A small multi-label image tagger, trained from scratch.
Model: 32-pixel images, arch vit, activation gelu, layers 10, width 160.
Training: adamw at rate 0.0022, 40000 steps, batches of 128.
Data: trained on flat shapes of many kinds, plain or patterned, on busy backdrops, 97500 training examples, 52.5 epochs.
Rows from block 5, named by matrix and row number. Rows with one number belong to one neuron. Each number is 128 + 24 x the weight over its row's rms, rounded and kept within 0 to 255. All counts start at 0. Numbers have three digits each.
# fc1: MLP up (model.blocks.5.mlp.fc1.weight, 960x160), inputs 0-53
# fc2: MLP down (model.blocks.5.mlp.fc2.weight, 160x960, transposed), outputs 0-53
fc1.449:125149145147131129124190105107116132125112108140109128125114131091137091140157132152115100116109114143155151103130097111126122113142171088115125153122140106106114
fc2.449:147127126143119127157094106154158163121127164177115127129115155094169136150107138111109126142119133166139137083133163146109099120137118175138109101179113146118145
fc1.450:156134088112146095144136129182104141160165119160080115120105142181156078135108124102088129148134103114130106076134111103159089126141159107113154129148169162074146
fc2.450:120149138137145170088150075132114112132155109160089092139093178139123137136074150103129144131123134086161156127136116155148112145139147143124177143137143126117155
fc1.451:127096153164098140117185067143086130170096146118092143123119108125129125168161156126118102141107135128120145118144077111121106096098120133164157174103116139117108
fc2.451:127157138109146123141150149144123160141176101154143106152135182145159116129107128115155142130152102118152140097138172121126126110124162119089114108158154110098134
fc1.452:148168123153142119143135093121091156146149132154135152148101169142125116159098131096127145133131099107142152122117133133096141124128135161123155131125131143150131
fc2.452:110130103134119088143154152128134172127112163126168128095092118135103119090136148126133149146120117188120140157132156155071123147141133145134122130143164141117139
fc1.454:138198155098102142091111121155078135183137138140141113149121109155160120115115118083102136141118128067142104134112142177112180120134121140143143099108158137097136
fc2.454:146163113160161131150089148138197138113135115108115157132169170123144094151102131093103123153116121118126095082114133120113123128114117129110130150187108153161126
fc1.455:104139094129115137128119134104128165137113135148129111140126145150133092127156161126159134120125077090139105095117165167079129129088153119118155143132124117113160
fc2.455:139130117167154155127102098181141144171148159134112138147135137146088137127078130104141140047120152158138140154110092138117120130109096128132154110105142154121132
fc1.456:096114147094142114101176119129100137136152150115136107122133126108137123121113124150125104138097069103125082112152140157139113135112121114155126101157128136142136
fc2.456:139107142111107103097150077127066173136146128142119088124114141128122076137139112112100138157119089111124122142141137147155126162131089168133139151117132126084093
fc1.457:114150145162096138155161116118154126100101182081149100115144104138150125169117141098163151131121156142129156122104109127186154148079180093147132103135127138116142
fc2.457:126163101060127117147117111168116140155169122149113149135140124121145135109135134172146106131120110140140119114122175104147133166122119145153078107141109101133089
fc1.459:160121139104101118123140129082109149109150197140168149155141131140125142100132100163154135111096127074122127129151110121119120131151166111146133133109151164107142
fc2.459:135139119102119086109077128113112134160148132122155106106114124150135124052174107107094104110150129125140143142123149116137118157165097157113125173158125118116136
fc1.460:133177135133148118078116105132118184148111151107136141137145136131139137145086096109117122155137135093138083118177116166138177112091122148129114085112115131143162
fc2.460:152176147088106108122113108152110089119128126125110109148177115139133163107120141118073100085160123112145173123106134088126177143080096123087136128122106133116082
fc1.461:118135180130151125141111111164135131142123126135098083113120117073167114122139161140132109132082166125135119135135158140119162109083153143097100117131162170103137
fc2.461:131164132152148132138098110121143100106153138123126149139142105066098116131132116158119153112113118127085125123117159154175117162141116142163079099176118090138128
fc1.462:128145132084139134116130128136091150175130120133083120118139167125113091147120152108123133118120104125150126125125125114096116129143134136060151175122118105143088
fc2.462:136105133155116139121144138070146144071140096100141126098106177103143147148092109090123144156133128133097147107104086151132105112147181147075146140146105163124123
fc1.463:171127128124127127096135123147138146101108135137122101150074110164156153168123153135067110173147115072140082106119154152150112114136134116137083113109131153102117
fc2.463:125125125150081144117151057124131112140160090129119109166142156131138126131116106120177100138137104057128110110106113111120147112090128121157124103112127127141137
fc1.464:114139137124102147067145132153094112160131128160104126114139126159130096154157114122143122159169123123147152079131093153101160145123117165084147108099150121141121
fc2.464:138095127143136114157111140119150172091129148092198133112081150143126106103154096130159124140095148134136129132128131125146095113138134148111123120115152171166165
fc1.465:120141137156157118132124105111146162113098129152128139119154095143112187144110161111093116131112140091130124110191148092131181120107146085087140127151142185099163
fc2.465:127109150100101154146149123140118124106123150113116146133092131112125101078143096181134124116189110123156136100102132147107151163121127125145103117138158084125146
fc1.466:157122136155111115119180135104134139135095148103153130132081148117159113147122101101130123131081126116119097111174114161141101156113155091142088133141167187074170
fc2.466:149101166120160146095170110105183136136129154141127124149131135113143167100108127170130169085146147128113136153106145182140100136101123170147147113164127134121123
fc1.467:155136115132170103115137102136105151172124111158112080136151105098148156126116120173107107086125089135140137097176114134095151073137130163113088147157132126137141
fc2.467:089073144176149147153148094080113177097132120146125142130115123108144100114153135137123105123078085130103154118132154139100155133125099154168131116165129094109122
fc1.468:126131162148126121110100124153123144128114143174122163144171139134182131123130120090122138157112126101127161143152109130124186112098136111139072102116123171151115
fc2.468:136116158125115137161151127145163162130104124109118071108070102156139146129106163165155158102154119140139126135141085106128161154131169120118157092138145125155147
fc1.469:106138125109148141100200123108097112120127152135178150107163134134140111169107100138138114126092097147160097093119114125110127129137140104153116154112115114140124
fc2.469:152132122150102157142123108116121151153126089109103152138086126134098110094134153106106129135092109079153105094124126149122127110136093177150112164160114103119114
fc1.470:112137112143139100073141091187133142130112134132132162112138134170161125138097165089076135129141146124131137111172120120144131132120123100111124127146137142072097
fc2.470:134176122125119123141119051132127130143132144139117131131102140111101095128101139130138152130143132115148143097114169157103118154129125146145149102167133128121142
fc1.471:154145132073117116141136103124114159092097175121094126143120105148137120167125125098104119145152166109140153118123120148140128106128149165115133164085119153102133
fc2.471:089138105137152156155076078104143128147146117072146118116144145152089125128115137107119133142103103148159107162113118127168096122183156156119187118106111122144125
fc1.472:148186119129098120120126122127132100093108109134098129126106149139134110170174121149141142164149107134132180102182101160092129166123189136099143155103179158104150
fc2.472:121119142113107143083125106174109188149127110151166179142114148150148140110111128102087098106167096141134117095137143104153075150137119151126146168149144107102086
fc1.473:131120118162122142087188112105114174148090131129140136132120142130170115095109088098150149149116084101103160140135153105122128091123166119115131120119115110135165
fc2.473:101160134135175131092121094154122143143175152193127141121102107157115159156118122118110129134140154150142155112128098139127106138141107140155133106137168115083119
fc1.474:138170127114127115113148119179108124165125093136080098105149141108132152154115155104132171099116097096131132131126132144106090150119118082102166119134154130141125
fc2.474:133194103111134143151099141122109099115114166140168169149157138113131117116116165121128145109140158103132147150095156112112140128133156139123135159102101110136112
fc1.475:150136174113133088109185103156103118131118136118138139134143119133151135139113139094065104148131122086118106144174146093174140110108157126139089085098117166120135
fc2.475:117139147099124147106075111115083148112114156136136162125111103112142128111119127114151181130135151131126110171109134178122118122147146132110161111140127120137137
fc1.476:116150168149115139105126125164056107168090101140120119127110132105169150143138102130160090140152114137125090097137095141109144151095101131110143145119145137136125
fc2.476:128074122101085140155123128110124182146084166126172141132125104098087098125177143113154118093130148119126173150146150173150100146123153137126129138117094097102152
fc1.477:147153087125091113091140137102118121165127153165155097141124115109123117105134102144139120163172148106144071128125131118123127127129131125117141085131147150113100
fc2.477:107156109105115100126109088158131106196146125100172110116144108130139093131158123128145085142135149158125140124117131116116184125119133130133114165131073137126109
fc1.478:194144106131095118074123126137133128126102133160142134126117139164154121153119138147105144153193097121138064107138118103095105077118148081138106123145131176145107
fc2.478:131140157141111129112131086159147127128127133123131085146089129141135124121129132131153180167122105091125115123160128138136135116127121156154136107168132141126161
fc1.479:125169088133082060080123136118085128147147159152133115138134103111143122165148115083161107157152158128135104117151134097131100144105166081102125105102143167084143
fc2.479:093115161146134152158145145131206150125098133112178160116118138141101143119146163117127116133110124104138161104122149092125154138125109100123137099152148139141142
fc1.480:163142096147147124085134119137056135157123174144123134142122129150118145140140085125114124105128107116139100101132116161099152126139124140139118129092167162099144
fc2.480:169110091137142136113147123092151122146150135118173100119128140141145125125160131113165129119097159116126107109172170090141121080098157093140138140138127103097164
fc1.481:152148134111106071136138105155124107132135159159123099139130100160141088124156100117104125172100138105166142114159097123120164161103149118123139136112173166106163
fc2.481:093117142129108195127121144103121168101109118124135140140171121136117145117139120107107147110138101131137108153083146163101136104127116143163165098152099099167111
fc1.482:129134120122123093102114134135107126152086169153134081124120135146131164113145115156141083134172097124160077111127107148074154133140128112135123122123126136109099
fc2.482:118123143103125128093136198145116095173129134143134119089171113116122173131107146111156102127111142164136135131119134151105092123115117107128153105118125139054134
fc1.483:159117094114141110160121132144154133118130132167149171125125145124108117099105105142136119151114156072122109077129119147109117156134149139112104165138147158066144
fc2.483:114111134127122110144168093147128102120137127135151118112122094142155106170075167140107118132134139168121101112091112112114100119082118095129163156174117153125105
fc1.484:151183139104125079113153110163126124124157142130147127130111134150161091196099118110111129150152129094128093087138121141163118139069129093122118107136133126085126
fc2.484:142212114131078127151106114152088160175120134111110127137139137101139123137150133129157132153089128119153089069120163120123137106123117121153122112172112117129117
fc1.485:121133134169150082108117100117135165171119094136146111148138134100163127109114107123101085152133101134122122100144133094144167111146145117129126146189136145104125
fc2.485:108132120085130131129142098126125113139176119098143154108168157120091163143128157119170116124102152124131081122108137154140134145095138101101143124108170152090126
fc1.486:153184114090106108119107148130148120165142163157119133131147125128122111158131097157130112138165138123145099082188107129086106115138127076058153124117173131143115
fc2.486:146152140151135108132155163114085147160101144121145110089127144110170122129133163096140145134126126154097144160135171106140103120122136158093141134158127128106122
fc1.487:122138199136116095113168135127115131086149131132102107121122133167152089172165104113069146135117108114108133104158131097181076150103120107124106169112162124047128
fc2.487:173137114153113149160119121136117094131110152123093146142131099134118111130150132153118108094125121143115094159153127155118122151110044145168097129103129102099130
fc1.488:154157126134091091125138112118140122143134120106152132136126164136147132136148087119150117158132122096102106080107106142143110178113141125133131135110126157115102
fc2.488:138144110113154105093128111184133111165142112140085140131089180146167142119095122120146160110103162096137128156108111059133182131166106106110120132113171130107149
fc1.489:131151138126143107126152106166108165183110120152097154110117128133127118140131123125115079136117123128124076104179104109155106108097135118146108131111135108114121
fc2.489:135128142118152105133154084140127117156102128117110105104084220165153144132108137144124156129158120085123159123126152136108147136104140150084131122125140149106134
fc1.490:147140119077159116146139130166113155114145161136082111109116137133109147117132155140099077167110124126151154126134143150090157157156140162154105113118113123116115
fc2.490:157119154199124109130110161114098081126114078122194134137131144079152157109109128147115071114151117136106097126131110097134114143123126061111129151142127138132125
fc1.491:139158150129166104144131118141131135139137090147106110146111129090118126165132147123129089104089163126143118113170137149117113094126113125119100109118126109116113
fc2.491:107086163128127119095143112130091121154139136157164150133107145110114111145153115096117166108080137120132140177124173121204109130085147154104122094105127073075124
fc1.492:144131144128149144095127129137103170152100186150082140133111135130122114158140152107122145168129147092121096153137114130145104151086120135103090112096139128087120
fc2.492:131117108182091100122103163157133050157115138126145115107147101160119117145137151124157158134110179146131125118133109071144127131119135132143100129084116138086147
fc1.493:179142110143149105095161120130132117110100158151123114122124125133126127169113090114110096191175141095131165045172097117135139079156132092123119130130163122148142
fc2.493:110102101130165119137093138116130145126121101117151119143134112077117159113136095181113076110181118119168122090173123124090149121170126135124137104126159137177105
fc1.494:136152131148118093123159100176123148174128126127101152113089123170149080109101090098137139214137135147125140124121100097147121137132136137101107097135145137129119
fc2.494:177143132151119116112143081152099111157130114181097124156138157116140126151141099151143119147124102119154148088097137109108148139098122133161129106130155121153158
fc1.495:117127113130124110152113140128130125097146088111145110129125126083100135119119078112137160104090121135109132087122122161181098116094098115128120124147199129133144
fc2.495:119076128139124134134128164119168096129092141137156167123158132149061127133176125138118122100158130127097119133157105104134134153104120141136113114085090098138146
fc1.496:136190106121110132101122109119115109177112129137125074150148098112143119142176098066144121164115145083117145122141138137075191107127135135132134140092158119091161
fc2.496:140133122159152140153103125118173117131125146144123112165158145099137145183100150095139111154113155102148125098122149134114144098097156116156136154150145151118162
fc1.497:109155137100122121136138135122145077139116101128095111136205116086134114170126165121120134122108154102126115111130158098137130149059131076088142114112118151112137
fc2.497:175175122134162115110115082129102179141157129149120153135136112114173106094101144106116162118103158159109123167152154140137115094175132137134098117123103095152152
fc1.498:143138119074156100131135112160142127132126150119087134110154126120125106123101133134085149153118143105127104135177122138096145130136151100074130140138122145166140
fc2.498:072184182128097158143127079115106109147089135103109125109149139133104150107152141129125134132111129147159137126130118125114159155115110151113162124125100112157119
fc1.499:138150116115111144111120126122116127133124146142092120140147073112155110118187123125088109158140114061136133134137166167160139119147103158137125118120167152094126
fc2.499:155157146169161118114155102071145172126145107105117122150143167146154150098108101150150136139135097122125124124112107109124155091144148137095144132122116118174154
fc1.500:157153097090093105074128141161130127169129159187094125125100102137126154118107139127092112125182131097131129133160119130126136103107114111123139114155173159114114
fc2.500:099130132124153111128100142141105129122142113114152119152128121178116160099163168145106185083130153155153106137138097100126127153143108154128146177148108128146150
fc1.501:132107163134132115147133095108145167136129109159090122143158134103124151134126149147106132145107124105123130133128158115149153089102116139102122105129110125140095
fc2.501:155086121122121077173184099114120134100138097123132108126135158112121133109144085180150117143146113111157104115125130114141158115111109117105105113108159127129124
fc1.502:109163179155151072061184116143106131091139138097113091134115130152166157154135126126089132159103113114146100123178128156172089138119145108102096139117139199127133
fc2.502:107151173094119154117172113103132149115131138090135112094141104125148169141113123099166106145090126126125124146164141153141167079121139122149169085144137142126130
fc1.503:099144121148127144088142109150098147172126125204116133129133090151117138121172132098134162150132148130144176114118105084168105145119133113073102106097164118121135
fc2.503:156125146115126117091129126097091125130086153119145116147114211121154097129151124138132091125138080084099089175139120145121136132140146130139080121111134106102133
fc1.504:097123100085103120116150121111121126125108189157168123122101109177154158158086154140141156102145144137121166153179116082114122117109139112123163118138134127106133
fc2.504:103120142162087105145161133060155125101132144125052131102115136114101125119131132140117125107165089172107157153130107125131123156118134160109140135132124114165120
fc1.505:134102131116088131118148137105102152134124105112108133143162126055123173135170085164144087131146101074098084084156126142135129106097120079105081100109120122123153
fc2.505:082189129174139126129124091136113157130144091149123123119167135131156142127100150110092122166112109136136117162078125147120134110135155139156147157124075150167128
fc1.506:147137161136126092075195129111107128091145137128139122150108138142158092165150102132118147126143116100118098138148147123169116128098138111096120154089149130093118
fc2.506:095097117127148119159106116117128124086109137133138109154113093173133117143163139158115144116109158131123158133160113091122138117142105099141104111084124136114135
fc1.507:154107115107151117088217130132107112080134144130161124119117120103126140132092067159146133144146101105130119115107118122122103068147151095125117153137154152148136
fc2.507:122120100157156129164092122122108155119133131091125117162144132123126145161113177134107142052082155127121129142138132120164078118138099137146135128138133139093139
fc1.508:097167148129091122108136135112131139102097134116160091112173099088118126159165116131152161132124126155146139090132148146110170130115131145093114130140128134133138
fc2.508:106100084105116111127122122174130173123140110142106111119098151140146128168133093086150105150126088148106137143149104141089127103148109165102106084107143132113129
fc1.509:105145143123121128106171133130141159141142129140117125121111131136153101114142126103097133177149100140159178077105126129121125146109180129104130131170140140124105
fc2.509:136131163104123112108147136184127107129160156146116105105132125121165142169106149125140142120098140137118138156107146095154104130122134110106130090104150149119147
fc1.511:161124093118103114119163135080121140108092121138131133129170098096104109136169102117119130170140125124100172103144155121103124107126134153139099148140109122103111
fc2.511:133119132096121153141125130084118108067144119108139148113095143122183084096125103165138100131125129128198104135096137127131173124094179123136101109125113092109131
fc1.512:176180117159133135155109090162124139139131118134106112145143109141101103143106104143152136159101145127135107114131084157092170104135123157155135114100165138136140
fc2.512:142108127102122141118120102140138131119158148149155115174124133089178063149093138081148170116130141098103097114134122151174115113147122154161123119177143115118165
fc1.513:152151152129130101097174105193119118125105106127119134122128142138180135131109101108104113209177113089111122100121133121126134129096146116100146131142137169094105
fc2.513:149139105123142150138132111116134140146158096116096090147139130106141132064099107129155127126161093087163135140118144123158158119116115101145123090152134128156124
fc1.514:152152117122182112150116124102138142111141106164115128147141142102119135186143150127129122137114141128156186051113144151100114123094135117138170109155149157094143
fc2.514:132070138109150135190115120133104112095129141097151124159115112136121096123165139182122151094123117160179091130152103173131125148110129146117138168100114119156123
fc1.515:111129118166124132146123112136149176133063161168145105108123137130137174145130166114148180103090155098112111126167144155125136142115169117093145125154136188096161
fc2.515:156154126085149124134140077137119132157171128164087165146156123133142115104132108153114081119165092105150124100087126114106145104158108128127130127101135083145102
fc1.516:100130120154170102124155129136084138130147087176129128119160140168148095163127162104111148146124087119129132124113129118097131139089129147112153139101116121129134
fc2.516:120127123212122178128098102126147177149111138147138123155105102122097127109119115101143125099131142111155134145164092128118107139156097127124129083103157123119162
fc1.517:147131114115110113131141139096131133093113126139135124138126109132130104104152105133121192145125089083120135099116130123100154116166146152090180174152161123103152
fc2.517:155161126180133144138128104139125132105155150126084121141116152140126144166116097137111113121124117163147139075113111148112159162149120136126081139144154109101125
fc1.518:127166109169144094116149103144117106109118124106139134147117113146163065146132128093107129236136113141138106127132108153127137129101131125168110124155142125124100
fc2.518:160108130141133138106161153113140151129095106162149143112178108106106142130135111110139128148083125139109137075170097124093158117077139125136122145111114145134148
fc1.520:113144136107115128105127111201109163153094147159124128117102115147112109133121130122105130129153133136143179126142116114128160152143154162110138114136175151136123
fc2.520:124110138070097112116064148137125149130124148091161167116108169153121091117127119118124136129141113131105112186141110144130139142187099137127113111126133087153116
fc1.521:139118138139153130128178115109132119108130140149143146135156111161104090131149121113130118150108119133126136072098148106125144115118153122140102142132157148084121
fc2.521:143141099133150113151147130119130108142167135101091108132158122141122116157125143118174114103117136181110105140106104156137110094095115147212122144105116135107165
fc1.522:130112139083130113124163108099118156088107191111102146119100123121106129147133119140145091143126099103145107090134137142142138129144138132137136117109138143135110
fc2.522:109159125148142128101122071149148100200107119159121126107125140135135133134140134089119107170118171127094144108148120085104114137145108105118118155131117114088131
fc1.524:115121170101132127103141116170114105153127089155152101146169125104128122158114131097121110126052125095133106112119124086131147103100117093145091091126122086125113
fc2.524:067119122106104124128139078115134123103098163140199149106112076157103138105160132129084143113128109121113158159173115115120121175165133113122123117133140127143148
fc1.525:117139104106145080147141119137136115153075105174093118128190117080146105129122152132148119130151167091142167110140147087114125136083158093065132093144162119139148
fc2.525:144116121141124183145133118085122142130143130109161146141075159121102112108090110129149161104117123156119118145061124167125119127148164150145127162129096093139115
fc1.526:107135091138127110128126111162132121163121116173093121124161116112142129136125159091132098130155103109147146100113151140124106089078130128097135120154148145106098
fc2.526:137094124123122106134095141108110111129113101135129136127146146104083075106144112115132113136130126133130105140136123122121111129158134121143112161103112067191124
fc1.527:137149153122096120111141124180106126148095146110141129138114086162151108140086116085128135184098189093107138135135134097134141146112137095140107140118133166087145
fc2.527:115091112090102146113135127122115122125099151136142163138148102091056141135158106102172142106141175097116129128125137146140154141138170108101130101107152123154172
fc1.528:191140121118156077104141104160119167143100105131096145127143122130118154142107152111092126115166089076106093125123124110111129154093111144112134140168134139161135
fc2.528:114158119128163127150131083106115099101104172125165132128147107120135109183133140108120131122118147151155138140137164137144139092125164133088141113128130092107133
fc1.529:134116164104110118093110122137081188163126198136130108159121126112144131135077108104136137144079139095108132145148116164154116120148131115138100102132144151107138
fc2.529:134134094168130139125165147167131067136090108137143124137133135149116130110133105139146124097179129126117129119124101121089115119111122143122137139118157135195130
fc1.530:138172132124134131092118103136126150145116148145087096131143075112124113157088143158139132211134120145154128131122131156130136135117136129134150140127116165158132
fc2.530:170145150130164119148104068162160114144136110152112100116103167148125111147095144164121167136129110126138094077110145144111110134131132141142154123163119125120135
fc1.531:177149110152102114127130109160132141151119136142133139141107142160126112135105124103127121142157123099089123073159106128127108126101114090132108119130167125087176
fc2.531:151156128120114166134129108139125125163110126146114099154078145138144141104113136137143164133123105103142138080104133124114118168132134151162139124167149130095162
fc1.533:132127190105157119104240117125131108130129101111141094113140144114167128132094093132120118132111116125123123103116123091129145106112169139103142133134104125144166
fc2.533:172150084134093129135066131124137137195146156157115151133134127123093108167162134115163148134130151105081100128129086116162118098156123100116067133103123117088157
fc1.534:179142143126110128104133093130124167147106129129132085139122126133138113111107087142129141142126129070122164094169122127100158136143146115142157151128160159137164
fc2.534:110115139106129123133112098097125129110117132194168102151109118139138134118157112092120136113131144123106130148098127149118122121126138141150179125120163132080166
fc1.535:132141119098134093099124143131095118135117155148147111144140099095148116147159116163143095117113086109121101135160148102129131105123114102146118154146157165144131
fc2.535:122140135159141118160108122130145133120171101144159115128133109135160104075156150076095130097096142106097140137123159117171127144117108157145138129153121133075147
fc1.536:138115145094155099131126115107144151144132144118108128115118133089110119146127161158117139104074153138116142103162116157165100122112102119104096140181151121091111
fc2.536:084113114119113119118119127107143102162112118122171154109141167139074169140144150132134089110155120096103088144153127098132122148169121132120121124083101126099116
fc1.537:161116095150153123133129126110136109123164143139157136149126117091138120134109099135127145158108166144122084097141118113149150084124140081077123170098140125101144
fc2.537:108108186146118127105147129121133113106118132129130181137142123158089122172145089105121103166178097144116142092111082182125080167148147098132143109104107137149149
fc1.538:118115147128090141108145128120092137139086161118124126139143101133119145106136135122120116156152104124111106111146111169149148146115108143138127149087143114120115
fc2.538:113144189136128104103106135102117133175119079178121103132149105117158111113171108094057098144119088107131089139089104098105151126117134108167161164164130134147091
fc1.539:100145151201103114096147117134119125107094136115150134127120132135134189153124168142126159175094134146114127141187122131139144162119121088119094132133129169120202
fc2.539:124101151155137143152154127151162141137124109134094071137086111127143148109102141162135181122132105116119096077139125139138106146105140116138134127130140128127139
fc1.540:153160121102132111098151140152146123132132127134092161130155129087121132181119114140104136185156106129134116103113159126122168145108131133071136147137140168140133
fc2.540:161124124123136167075140091159124116133125111137129120155090143119150102133105117139132157147141104109142091124150115159113125125145148135144117116152126113121155
fc1.541:164155140159112114110173077117115129132134141162140144118162108123139082116178077160162115129146091104133156133156104090125113137109142113122144119088136106154142
fc2.541:118131117148115129120126072143134134143143180128137090134073130137151122161141114091100125110170135141147130120154099103116120134143142135139133120148161161093088
fc1.542:138152116112091103109125116134116175157139212144133104128117168142142116118139096133149118183156105102122130107153109126139141124131150142101129090110159136141129
fc2.542:107153093132171111116142074127143205134171124144124105114098112125177144089113097100156178127118109159124164127117100148111134123155124173132136118125139148079173
fc1.543:161144145092168131138129110141133167147123079142105102131126125096112115099150090121114108104116158139166142102148115080113136106119136125134139109126143116132122
fc2.543:094057153108119132134081139094171124088140175147174176149130112127126112135158107117086116133139141116090125138173144156144130154140088107151097070134135086112124
fc1.544:117153090175109076151117125101107113135128088147083094123159160116122096119139123163124146146152087154147130125101112135094141123091145138087127144136135098097102
fc2.544:138136154130142125114153094118122140125072105110081143126099102096153174119114156097148126083130131147101155130192157154104114134133106086104125108130153115117174
fc1.545:157107120142106110107131145085142141151114098141125160142124133070131063138167065117110087151169111106102130106153126130121142098107114119142078116110138104072134
fc2.545:100132126134141192140117143109187139118118109143121107064099164114129148137078190160126143094118107140175101116102134121110129144117160109125134118119085143163135
fc1.546:147155108133157133065171100167112132140127125158107109135140130142195091145079094113123133198114126105126125105125130109140116133117157102111152128127159137112125
fc2.546:107118135137144150140143077096159139095188093101124074145145124140183171079090123126125112133126097094146131161121157127131158095096134096148146087144156157111127
fc1.547:105148157101157122100172112184102103112118097127072123148162105116185121138113128134128124159153113110132147109117127148158160144117121154061167176119115139159118
fc2.547:163132157121122120123150119134121101120106102154094101114144152140141166102105165130108102085183092125171149147100158113116119131113144121142153113171169124134102
fc1.548:166139107092117126144156127087145157112145154130147130141113142093144091114122118141139140150129129064114144102157143155135124125126135102098152168143145121114145
fc2.548:153130160121140103130140155155149093147152097148136097128146136108080165151080142132125083090143134139142116103158097125088123130155120113166125135122151142129122
fc1.549:167132114152145099159160093145162156118156153161162161143142105148134079091139116164104131149103099127122154089144123124128122151117159142125140108131186153107173
fc2.549:100136131124064166084123116091140151134096144129127128133115113152140169159134142091143173082162140119113146127102131142170086119125125079100145131119072137120117
fc1.550:137134127094093133113138123096132133157155116140127084152131099149128147128146140166131154115154094116118139125113141119131148110086101112123146094137132145145110
fc2.550:086106137107183117153151124128192153107148105150121145110131140145095188094110125121122148148061135132156172147092144155118107151169087145131133114129138168149125
fc1.551:127164104116100088085174124133085163136106177129087105093113159135150115128144154104122134131128111148145169102178119146124105152135172138105145176128110132138133
fc2.551:116172114094131144115142024158117123149151146161111150141136136153139135124119113105131121113162114128143164140122094118088168113122135136138148129105133118132102
fc1.552:182125112106122102113148123108122171140090178129149142129115127127124113109111059169143120150169142122149123080149104149103158118136144144134134127114163136116149
fc2.552:119163130116113139114107073148082133134135141145115111151116097135151106130129118106166127142121126118140123137116105138129124150134176133147102151122132106111154
fc1.553:178137120151182115121156121114142134098120177128152111124085123092137154174085163167117114104112164107132132124180114139121155103082131119109110081125136154157168
fc2.553:139136148134098118172162077169141110144123111106099148141138103137127139122100129122136113130110116209142090107060120132089118095126146137175141115145131138126128
fc1.554:159132160114160130134115148140153123136118130105130110174129126096163103159128149166098100139089133131134099118161113105159156132125116124142131116125130111172133
fc2.554:088094136111138146121127116189151150133146110169123135134119102150137132110119123081092169133133113147141138123147138114159134128142128136110131093158094101158137
fc1.555:121139165124110144077135094125107151114147128148113148135166108138154132126131121118102113140130092114137140132121101126168139176103155127119085127135105144158100
fc2.555:125183095137146118154128151151118125134104173122129137139161133134133146175107164115156112100108131196112121141126113149136102091083109117144140153134127123104153
fc1.556:156148142117113126116108126128141163131115123181105112109124171152103100132117164150085135152168110100116091122140115121139098136147145110119130163157153135092139
fc2.556:115148149144145171104115049126139108120149126150137119150105154147155113106093152146097150131143123095158153133130109126135134143163146129138147119137126107162127
fc1.558:144128133124125083135132105170118184178093155136115126126109109138177092131157137117102094142133128120128123099207145136119144097134123142119087099149122108125127
fc2.558:101184121108120128137138080148106113128122136109126083129137149133162132153133146137151131132141127108134149100108152115084134144116139124151175114153146161136124
fc1.560:136118114134155119149156098151166161164116149172148147126141106099107100135114100105133083140120181089114131087143138120122168121112124106085105094153135131121153
fc2.560:099150153119076109110141065152106099150143106106156119163126136132137136115155100112125154126113139148139157122127122101141089148131129055116136156142157134067107
fc1.561:117171108111133078098115119167112113145122140175078115117156118113123165163136150136109104124148115122157157085134134134084158134107139150078138109142186175078124
fc2.561:100144117153160106162083107155096140104120084095104113130065105108132118089113143130119126139161142130164107127163135109110169102145136139111115128141123144144116
fc1.562:168140167131152146143159142104133167113116143138146149132120176108117100159112116109088154139104093120138172061117134167136110145157123158087163146167172135097136
fc2.562:113109140143134160113089111147147117133122094127124138111158144125144078141126165153128122174116170130154114147116173125118130109154155114089106132120088132149128
fc1.563:132127171125105096150129121119139102122144091120097115135124168088125109109092105153082082094159104110132137093102115142133133162071118119153145134140121117097112
fc2.563:127113109099149146109132170110102155119118159115144118123094151105106190161118126134120127123121115143113130128153134160131092129125093145099175142106105147091119
fc1.564:177132101144116067130130145092138116103167107122158117133150126065111154118148086148129110133134101112114096121106122143155137113089098124130077118127156128105128
fc2.564:091134144147152152140142059150159125127134124128104121122113157128165143125117152160148140119097160143118146150150120092108134137189143129105121116133145133141170
fc1.565:140111118148125095124142121151119127149164132190136114140149118147158079118146110134068120129151095113120159083114090115146105145145131131152141145162187152073139
fc2.565:151105118117099185102123116106101147115096135119104164154124165137111099156132113114157158119155151149127081168092157145113136081107127153103102098135089055130128
fc1.566:125109166119139116161148124105150153072144126120107111135112116164117157153135161159111167161103088107126121110118117148140103129133121079147168143174157156112129
fc2.566:110171140122193129099126113100118144119157108102120154126111128110136157132088142132097137104107124175134090115122135174140099136153122148148152105139114116136115
fc1.568:151135165152150071135108127133144142122124145092127075121126140105180123131120106134094165124115096078109101095166103147127123126122153098128124153152181184158182
fc2.568:143096118102105142129127110119095161113157150123168121141124117144161098102124127107134145090125146164103088168118155143133121099129140188150123153143125087072145
fc1.569:096144173167090121102147119158096120166109119188138075102160098110132127111168114116136117114119110136149148081108132092136150122107155137098094152132134116136145
fc2.569:113092128139136131157130112126148117117124149143126168133134205115118105140144129175139110124149105089115101120135127112131142107132123103143088074131162098151136